{
  "arch": "vit",
  "dataset": "short pieces for a synthesised band: melody, chords, bass and drums",
  "activation": "relu",
  "mlp_ratio": 3,
  "parallel_block": false,
  "num_experts": 32,
  "positions": "conv",
  "residual_init": "none",
  "lr": 0.029,
  "adamw_lr_other_params": 0.001,
  "epochs": 19.9,
  "weight_decay": 0.005
}
Rows from block 6 of a small masked spectrogram model, named by matrix and row number. Rows with one number belong to one neuron. Each number is 500 + 25 x the weight over its row's rms, rounded and kept within 0 to 999. All counts start at 0. Numbers have three digits each.
After each neuron's rows are labels from the 100 clips, of 14976, where the neuron reaches its highest value: "top examples" is what is common among them; "peak on" is the class under the peak. Only what is clearly more common there than usual is listed. The data: short pieces for a synthesised band: melody, chords, bass and drums. In brackets: how many of the 100.
# fc1: MLP up (model.blocks.6.mlp.fc1.weight, 576x192), inputs 96-191
# fc2: MLP down (model.blocks.6.mlp.fc2.weight, 192x576, transposed), outputs 96-191

fc1.117:482466427511480522518498454473529482502497504510515494504549539524460540505466486499479451583499460467517482490498498473487533491489507540509476520504501476483504513525496565536512508481474512495512492528465491527524451453506507501534500481482506506499504484518495536495500517492478481524
fc2.117:501496533531541524452513518496479518493517479507502457522483512504465503484528518532552502468528494522484498504517533505540565483478551537449445532473513496544455518529503497483504494514514507545486543514506555476444536490517518516525492511514481505524503544469492470497543527481481492529
top examples: square lead (26)
peak on: no chord (48)

fc1.199:524515489535543514536514520495513502531548469500547526485506486469464541520509493502532523478479492458443546474487512532529471485480454505498525489456496506537517488487539517478533506519493489469488519476480478476492515547498507467464468505512520525502528469479455494534542519501500497550
fc2.199:531490512531536491525536467484485531486525528514422531431483494422505552485517500483535498476500497479520540527531480466499514504502461513495550468484505505484476497519546477487473501488480467499499518505484483535501479534516479465486465528465496493478480494507462504503514482511503491494
top examples: closed hi-hat (67); marimba-like (34)
peak on: no chord (45)

fc1.411:495526489517496481455508508539463565512470525528519516515504539504477487474474487546496514561459525534475502487455524511481484479518507517528458488465499524502493478546517428491521460516491479504475461523508496500503470532519498497539491498478451506514550519510495486475502512505474546498
fc2.411:491448496521484538489531466435539508524556470539524536502473455499515511522550499486491502481495459552505511488519495497506524546482491464497533500488513500501519518480502447506524514461522463483492461465482512476476530464451519471524548463517509475518507549509475481479510501501515508503
top examples: clipping (33); text has "clipped" (33); white noise (26)
peak on: no chord (53)

fc1.74:553475496544473510526511484474500504537453542478496525472493479451477526453496473491506433508515483476468504487525468494497519508500513533482502465545529451480520488531503495532540510488480486461497480496466509496458535514501477492465507487507509494465482533485515508517508471494526511519
fc2.74:523493550498482516538467484516491508527521533495503479517515544477544470516504498480508482477501475536485521496437502526474489483502497508443533534460491509523478533513481513482540509516511497463484461496481497513498478499444518475524533486561485480482490466547494490489468544485440490491
top examples: ride cymbal (29); clipping (26); text has "clipped" (26)
peak on: no chord (100)

fc1.532:526535501498499493510531473481453547490514489490455511511520540482520508548467496528486529482486503471490503519470494509480466516489501511534525497488493525506464489473517482504546540492490513532498457485531473493492501523532509495544473540503539498493509522513453485488565502471505497490
fc2.532:494485487474484547517562472545496530520499472498479471512480505513479480527467512508513508527518521500493486519521434481551528497538494542508487517491457525458489493484475478517482501504555493504475465509484522525479508535473504551483489485505525484530500467510521480494501481478543516496
top examples: muffled (low-pass) (30)
peak on: no chord (73)

fc1.252:503528527496491518495448484509474529484527469464512452508490561474495495507546467466534515473435459505488479478495539520469522456511531553466503496531503489515502553494516494514521501468492478492490489507474518490470496557478491491487514470531531486483491488513505486483500533477490506461
fc2.252:530523525526488567475476492534487539469495468519497497505490532568505541451479501517504494503495501485503480522506493505483483496453481458498509535507497472456517491523529531505472499539491548505500467443499451503514502502501483549503536472523488502503515494511470532505493523493533477527
top examples: harpsichord-like (30); melody instrument: harpsichord-like (30)
peak on: no chord (49)

fc1.112:511523461513499494505486500497467498523570507464469503491496477526500515510502505503511518474497516475474509485520481516455489495513454482475523477493564522497506467466506471521438507545473485478445501475547462490538518481477479481549495516485532520540493524492539503521527520501521486529
fc2.112:561495523530470543503513506483510494531489525498450482508487462469528455506513497473489504505499539532532539504489506506522531494467548524500457542536451471511508514506539503492537522552477495485524501516513496503512452479497526513459509468494505518521476452507513487517463480485479511479
top examples: thin (high-pass) (56)
peak on: no chord (93)

fc1.103:467473481518515523452478473506523484518532516525452464525457493509467508479523470485496535528464488545501550523475490522468497527437488510505499486472489486501461493514478509477525538508512504515529521464501508542533490507527493455488499468525523479499466498509520520470505473519468496457
fc2.103:483471498509462470505549480529512482476486476488505529548538498497490516478486543467517491512522503507502509500522488508498492526522472507489505506548482536493514508464525480468496503542467530492506527509483489485478535529468523542525475501553520457465468536495501491523511492494528469511
top examples: organ-like (27)
peak on: no chord (44)

fc1.184:494484504491524501489491503499490507471517469445509514508500551480480484490448490474508483527502537548495471501542488477505523468527492490498464515546534456490483511533467470464519544506487500499514543488526527533527448477491503454510477492455538514490493494478478490475486513478492532529
fc2.184:472474506521536494501493561495459488477480509479496482518480460513473519470471517540507525498486527526511555510478531475458477464520507493526503494481463484529451502475522503503488465493534478505534502522514500498483510526476444501532518464525482507562461461507527514509472498497537471534
top examples: marimba-like (26)
peak on: no chord (49)

fc1.223:516519493514513505523486461519506518495510487486447539527509528518485493487500533545520503482513494528489513507518472511525496527529491457523522472537496514522566483481492463495501488485537485481496500501512553491516495460488477511558450495511483525502481497495517472541470524434504499481
fc2.223:486487524483494461486499466508465502514491486468509496504444471508503474484477498533474516480479533529484520486465514525487547499440515457468486517458520489498473486509481507490511515476449480541477505526501500494478484523482526501506484476486516498518485484562491513425518508534507492520
top examples: vibraphone-like (26)
peak on: no chord (55)

fc1.85:511503515504515499512511456478481510517495579540512491505488490467418484469464530519481491483511490495502528450488506518517520551509512542459495461545532446506469505461504503490522499454477508500522512510504495483455510485498435467505496506476456483492549511479511541542489485532478498541
fc2.85:496514520546527520459506526525487512473467475531493518520544465546523541533506524486496534522475532499474467510502470502481556506478510493468457502495567457500501549536456526527509509495519495470544495504496506489532482539485492510524434511495518492478481532482495532483487506517466494530
top examples: vibraphone-like (39); melody instrument: vibraphone-like (26)
peak on: no chord (61)

fc1.426:488517516481542451468487508500536476491498493463485462506486488497493471526496525449499489484504480508510522518522470523472543441519493493513539488466538481470494443481462487454516498541523538548527530496455496509511461519487515498488512501486482498496507482480523486524497501467503517532
fc2.426:491492475525500500485520475486476522477466471493512566511499536495496499523530505523471515505481525508486516512517492514527526535515465514453494518491502476454466456496501505497484527492510449446544496524545492493488518445470464474495458513523503489498487520517490538514458485489469483480
top examples: thin (high-pass) (34)
peak on: no chord (67)

fc1.327:491501547462492528513511503551484487501455506533502512520509490519535481523496525496512514486504537510477492515464487499501555547446529524487490481528495506468503509522491491514476486518493488476471512472517516514518466515566506472516515494500499476539531454479519461483465578502536505547
fc2.327:515521495510490516499514492535516493520479494489485520489513544507474507466464494510466490513520476514490536536479496544496467485463491511481512507508521464506520508543511502511471471513508514501458496493542487524543538428512516507461474482495470482502523542488484492487499482535494503535
top examples: key: A# major (27)
peak on: no chord (64)

fc1.260:498463513516505512512514506518513488479513510491486540452526497497493486496514479499501488509491477474510489464484480518492529512506498466535513491467525497501494462474497481489484462504489482502542472476498465534482471569526479536495487504535517528495526494514520524523482499487501505544
fc2.260:450525498522503503472487521520509490475475520530530483470478505508485507505511491422491472505458465498493494487528499518558484527500500531569504482513509513490522508497502522493476454500471513470489487519494491516507540486493511535475491506489480495464461577501521469496535495437554459487
top examples: harpsichord-like (26)
peak on: no chord (99)

fc1.475:506461508503502524470457486480539488483485489512494548485495494480475553448514518523494504504503449501554514550512510516500490495540538516533474455519495518511522469516508488493493508467513531526502517507494504464526492512501508538479531513495528514474485498522478528504487531531486471529
fc2.475:500529508533507488502501553468500489497516459456513543482502500483501515491498534516541431504490477511483462468508503478513498484513486528515474529507512486539483507493539499509486470509528456511496504433498539554484514500489461468503522485472513476480482486442532485544512534470509464520
top examples: bass line (97); bass guitar-like (68)
peak on: no chord (44)

fc1.416:490457459513504524474466495509552487482472483469483498441515455494474495471494483520506518505512513512555490480532497537492457449530502529495499510516524522521523485467532518496494521445527535505491508500484540504479483523520508485526488509544502518497537501534477480496487496470420495465
fc2.416:459546464485530509528500469481465502471511502494476467484504464510498494489502515515501518504535512504518495478518483532499536458460485477495493471437493553545516524486553497490528557507491491505493492463530508503500446478463508535478463523471480511526512497513475507517508507488489494495
top examples: mains hum (32)
peak on: no chord (64)

fc1.92:504525512449500557499527484489459490520536490531467481496490486472506557460508533510513527521496484518487494541562463443471481491465478526459491496499492481506473518506507537488514482486496491487453517500522476492490508486498539531531457468517520505538481542472531504523499536513521526506
fc2.92:510488527483494497494505508500504523518474460462543524488472503457478492509498457515539492497523496526520530496509482541497482510506510458492482489472485500479495478507456520502474529494515484500471564488497471444506482470531507483502491478537520498501535496517538560531488492508464476516
top examples: bowed string-like (34)
peak on: no chord (92)

fc1.106:475502459510513473491568453532478472487516516555473495468499464487495502533504519466491495517486480497458515467516501462516556518484529531502457501481458515537493528515484474503473538475477421479534500497458533495537473481491514493498458459528489518514551478505489499485465555526466518503
fc2.106:485474481512488510482476498489528473553486509522487517539515470488480514454442517503479481505518506496514507508488509492530515497544493517516524498487469476513493504486498543519511497499504543554514484463521511528520493473500512491487461447499478503478500515526458503433472463472480507475
top examples: organ-like (35); melody instrument: organ-like (25)
peak on: no chord (44)

fc1.227:479523491433515486492487493500463541479515487527470490507500501483495465464504509494486481490489525522495533490495523497510490460513482488450508503520489483470493460510505487463515503527490494467523487499522485500519499510533490486496493521521543524516463542540520522556507507481499457523
fc2.227:513499463506457530483447511517485475514455525505493478507531477504572499495493479522538465496513477518508562488464475450453524464451488482529509522520499488494491524498510510531472508520518547504534505502483468525484474536507488520506535446514472502495506496505480499496494460430492516472
top examples: quiet level (61)
peak on: no chord (46)

fc1.190:462475507452490526477474526470494467505481507501511498473525500498505554490503506504483481538473457486528491487490531511495478493516488422465501510510488520534519456496536517518551497476482516487575515510474530461518412471519510545485489505508485473546501518549492484484503489487456502507
fc2.190:505519469538528536491465468515475475501494505473509487516484492489514481537496479537453517487517535544519508478498464554545520508514481515489528528478489472519487526472448527511482520537502498487492448496495510513495563514504460469475503527476523459533486489535532482493516460515482501507
top examples: bass guitar-like (49)
peak on: no chord (50)

fc1.178:498521479453466545505492514477528497492515513485457520515541501508493475481449445502471504523505508488525445472486506491454473501504509486503517514497487524491511501424517499501499502498502458509522518478483528537505554528467503484481516516484478486514471484469504504490497474497503456468
fc2.178:496515499482538502458515522510491539506515524505509522521541516523527476504513539487509516537525475435492507490543520491462527472450515486527471505485477543483493528484465520518493523510499544518539524501479572507476490576496454490516504531495512480471508459517477498500470486477493508522
top examples: marimba-like (26)
peak on: no chord (73)

fc1.152:477518491493505436499467465514478506449454489483525526495517487545475517498459497474500526518499493504525494506503487505497488525498538463497487493487459516452486473505522504512489485491508492467517512500518450487474506431534497478480513476503499486523520441534498505493505494528476487506
fc2.152:491496533484513452543489469508501511527470473495458480488507495518491504506467471488470482529507500486498521512524499538509473479498542492529441455498516449484476476484489516510500495474511559500526506461503433557514488518482509529484509461516509491531504549479516528471497500431521523510
top examples: quiet level (61)
peak on: no chord (90)

fc1.271:516474517541536513505467545484515524489505507514502515485484483445550546494513502501494517523489462489520499546460480540492503495504466494526508499516493532508512495489530536477516505472534514510520527504513489478498518513562513461526535536466509550481526512524494489500497499470490513487
fc2.271:492508513529523517528511536481545511506530477484534556498489501493498518494508480460525483517538500497493515518487495535496467505479483489505488430488511477496519531503568528483494494493485455489520492531479481496531557518540473498468461530504522506510493488455485506481493477493510510525
top examples: horn-like (46)
peak on: no chord (55)

fc1.542:489476513486472534487489495499533517544467473449512477529482521485467514530496517526517479493505509525502474485489502508515494487518544484503523517466502457481513446504506502461491493497523497535532512509466504496509528488517539521533533528483525463477490502499512466527480512500511509493
fc2.542:492537557507504489499483526491490502508533480548507511490514535493512511485447563552453513439517505522485487501490510483477481464518476435515513482494536455480514503476527525535478492480500512517509484482497507481483513478513520494490521439481482483502517541443475505477504483502527480485
top examples: organ-like (30)
peak on: no chord (45)

fc1.334:457535482498498506494524481491497514512467505464458503457503443513513528450535537488513494517506487500494514443523475479506516521494511465459467502510458518510509489465459481510490534482519455494478521504503479460481495507503520445528490501488439499483485499528528492518499501497464460497
fc2.334:543523513485493468487477525483476474490477534515493549503511478486494454508498486542510463531560521526515500494500516446466481520470515541486520486490486526485512491478456510508466518549490489514512476506503501472498515472490539497504488512505486533477488510523475521470508454524480527527
top examples: organ-like (27)
peak on: no chord (77)

fc1.123:523499553496489522488512516506451513473490480500506501482497574496542531489498535487536513557527498511523484448518485497454511511453477513467457482530506489512509510466450532467486486512509499488503498469486508506535460507474497500515522464516552498498557528496494485512476517525493528511
fc2.123:528499521454472517495530514529533461502519494481502533519479504523488520534504504554455555467488518498506558530503533482495502477472516498466500514526473471547491468526521511502493517524467516482510538539525505468480502488522482503509496486508467503465446518511470489482448506517470471477
top examples: organ-like (28)
peak on: no chord (44)

fc1.538:537477477480532481465484509507503461476496531508469479504496500510496515469485513510527511507479504471461503519476487512470522459467499480461526492451461494524508491479515479501489511530483482521510559483493490502509445491451425495439523491505502512537492507467523526511537514493495509511
fc2.538:528458545513498540494514490444505505472526493441509520444481501493516526505472487505508495494523497462507506480491475515483474465547484510508494471531504496484474499542480506487497563516531494527516487508453478490490535545465459431472511527465530548490503459469462540520495505514513503484
top examples: horn-like (44)
peak on: no chord (68)

fc1.77:445501546508465528510504481527497500493523532525491531462475493487502503506527541490487540472493483501484550483491516522517460495473480537509502470502509487476463461538516458492551512490522510495481500490496542521502487537491471503479512504523485486516544461559523468472512480497538518558
fc2.77:493498499497516506503527526484532523504483480533538479519478484567499483513473558527489480537487522531499512496514487543455523515461480470500496531499459508519490487462469443544486461539480488483471498505492492511543554505493588487534502495488496536471469508463483476496505496517545485437
top examples: white noise (25)
peak on: no chord (66)

fc1.552:488548481470548476518473507503486489494513533483511441493492465499476450497501543495508484515488456470530504496503477474477534483480489531489484440479484527505481522480491532470503472497473460515503528473487532470499492504489492497476475520540466513498521522508482501537493477509492483460
fc2.552:529518501522529507574527495449511495443537521503502484500531484496505526528451483506495485492510502475472491495481492537471474455522478497469503489463469491515547506517499521458487513541517492478490507509508509513528526515570448507506459527466492490484458490515471497505477495514507526512
top examples: organ-like (34); melody instrument: organ-like (29)
peak on: no chord (53)

fc1.365:539474518528513489500475502507493473495534456489505514501492454453492505519502525507552554514516503523459527484481495518505443509464543482505524541486478519543485500518501470511548481492508547514496460471525500510502507508521470532546470496471501471428540485496546452519483462509532529506
fc2.365:477507526503512496497535501537489565460494516514486493487490537512500490495568502522515480548523498484505545501489496565510543473506478480493441516534478519511479531508494445488490516519468496497504489502485511517439476471509526477523486495514540478539511478468480508551543489480471487498
top examples: text has "noise" (36)
peak on: no chord (51)

fc1.561:496515513489509481549512501521499526538563515485527504467496477448454489468512487514514539493469542497507518482500467485472540525525475514521494512539505525529499511540501499535518500510525509470495542456488460517479464478497515469462533511542451492446532478556508501499532497486544471499
fc2.561:477490525525549554510510507475464537472489489533501499528493499521529479506506468528495457477526510524514499519499503488493530504504513526464455503473505495520486519490483470511494473475505520483481493517437450529501513536509572509505521530506479471483506530448487514473515522485518531550
top examples: organ-like (28)
peak on: no chord (46)

fc1.568:504480493489469495430521497493503502497470525472552443499533510477510494496492462521488501465547487521505498512467455566484480545506466521513498500513509470491466498480499518523516509505518467489487489468540464474482461506518479494474502529468532510500468490497500493520522522559491491499
fc2.568:510505536506466502535509508473517545449478513506465515540472516533486461486468528506510491490498508479534485530546549435519514462527531522467472518508536462509544468533498509491470521478493524525478485528473499498485508535496547480488490482562468514474508503489559491479502524520489571529
top examples: bass line (97); bass guitar-like (44)
peak on: no chord (84)

fc1.297:480510500525510453501468453549496532504471538462517513505507551477473490481522465527496518485507493488474493509476532491530485491479499480498494484539462561479508518516469466497469493482511497530464493480485489488508521511463484462509509519537498484505532460548526501520495486484505478493
fc2.297:499488493485486558518547540534500475479528489504512471537524499473549525498504494470468516542540463488516498542489484503530498493547489518539522487520495478529510494536529509537490495470513512474505507544478463503473552484476528520482539525540481502484484470484469527470513470525516469560
top examples: square lead (37); melody instrument: square lead (32)
peak on: no chord (51)

fc1.23:468554486527534513514508485519474504494498514473498485500510513483502510471527529473496452514512508455446535514491461477538515517521503511520522487544504537490532531464489518490478502511523494497510489513484517506545431536537484481487482504515471479482518463543468497473501512523513494509
fc2.23:525520449480521512508457475503483481492541490477474505510539502481504505511473530517501467515493513501494492464514490476509478500516486512530493485520532540488485497513537511463515476515508546502517503534513513509549483471472487484496488505497473485512515526530462498498502473458531535513
top examples: square lead (32); melody instrument: square lead (31)
peak on: no chord (61)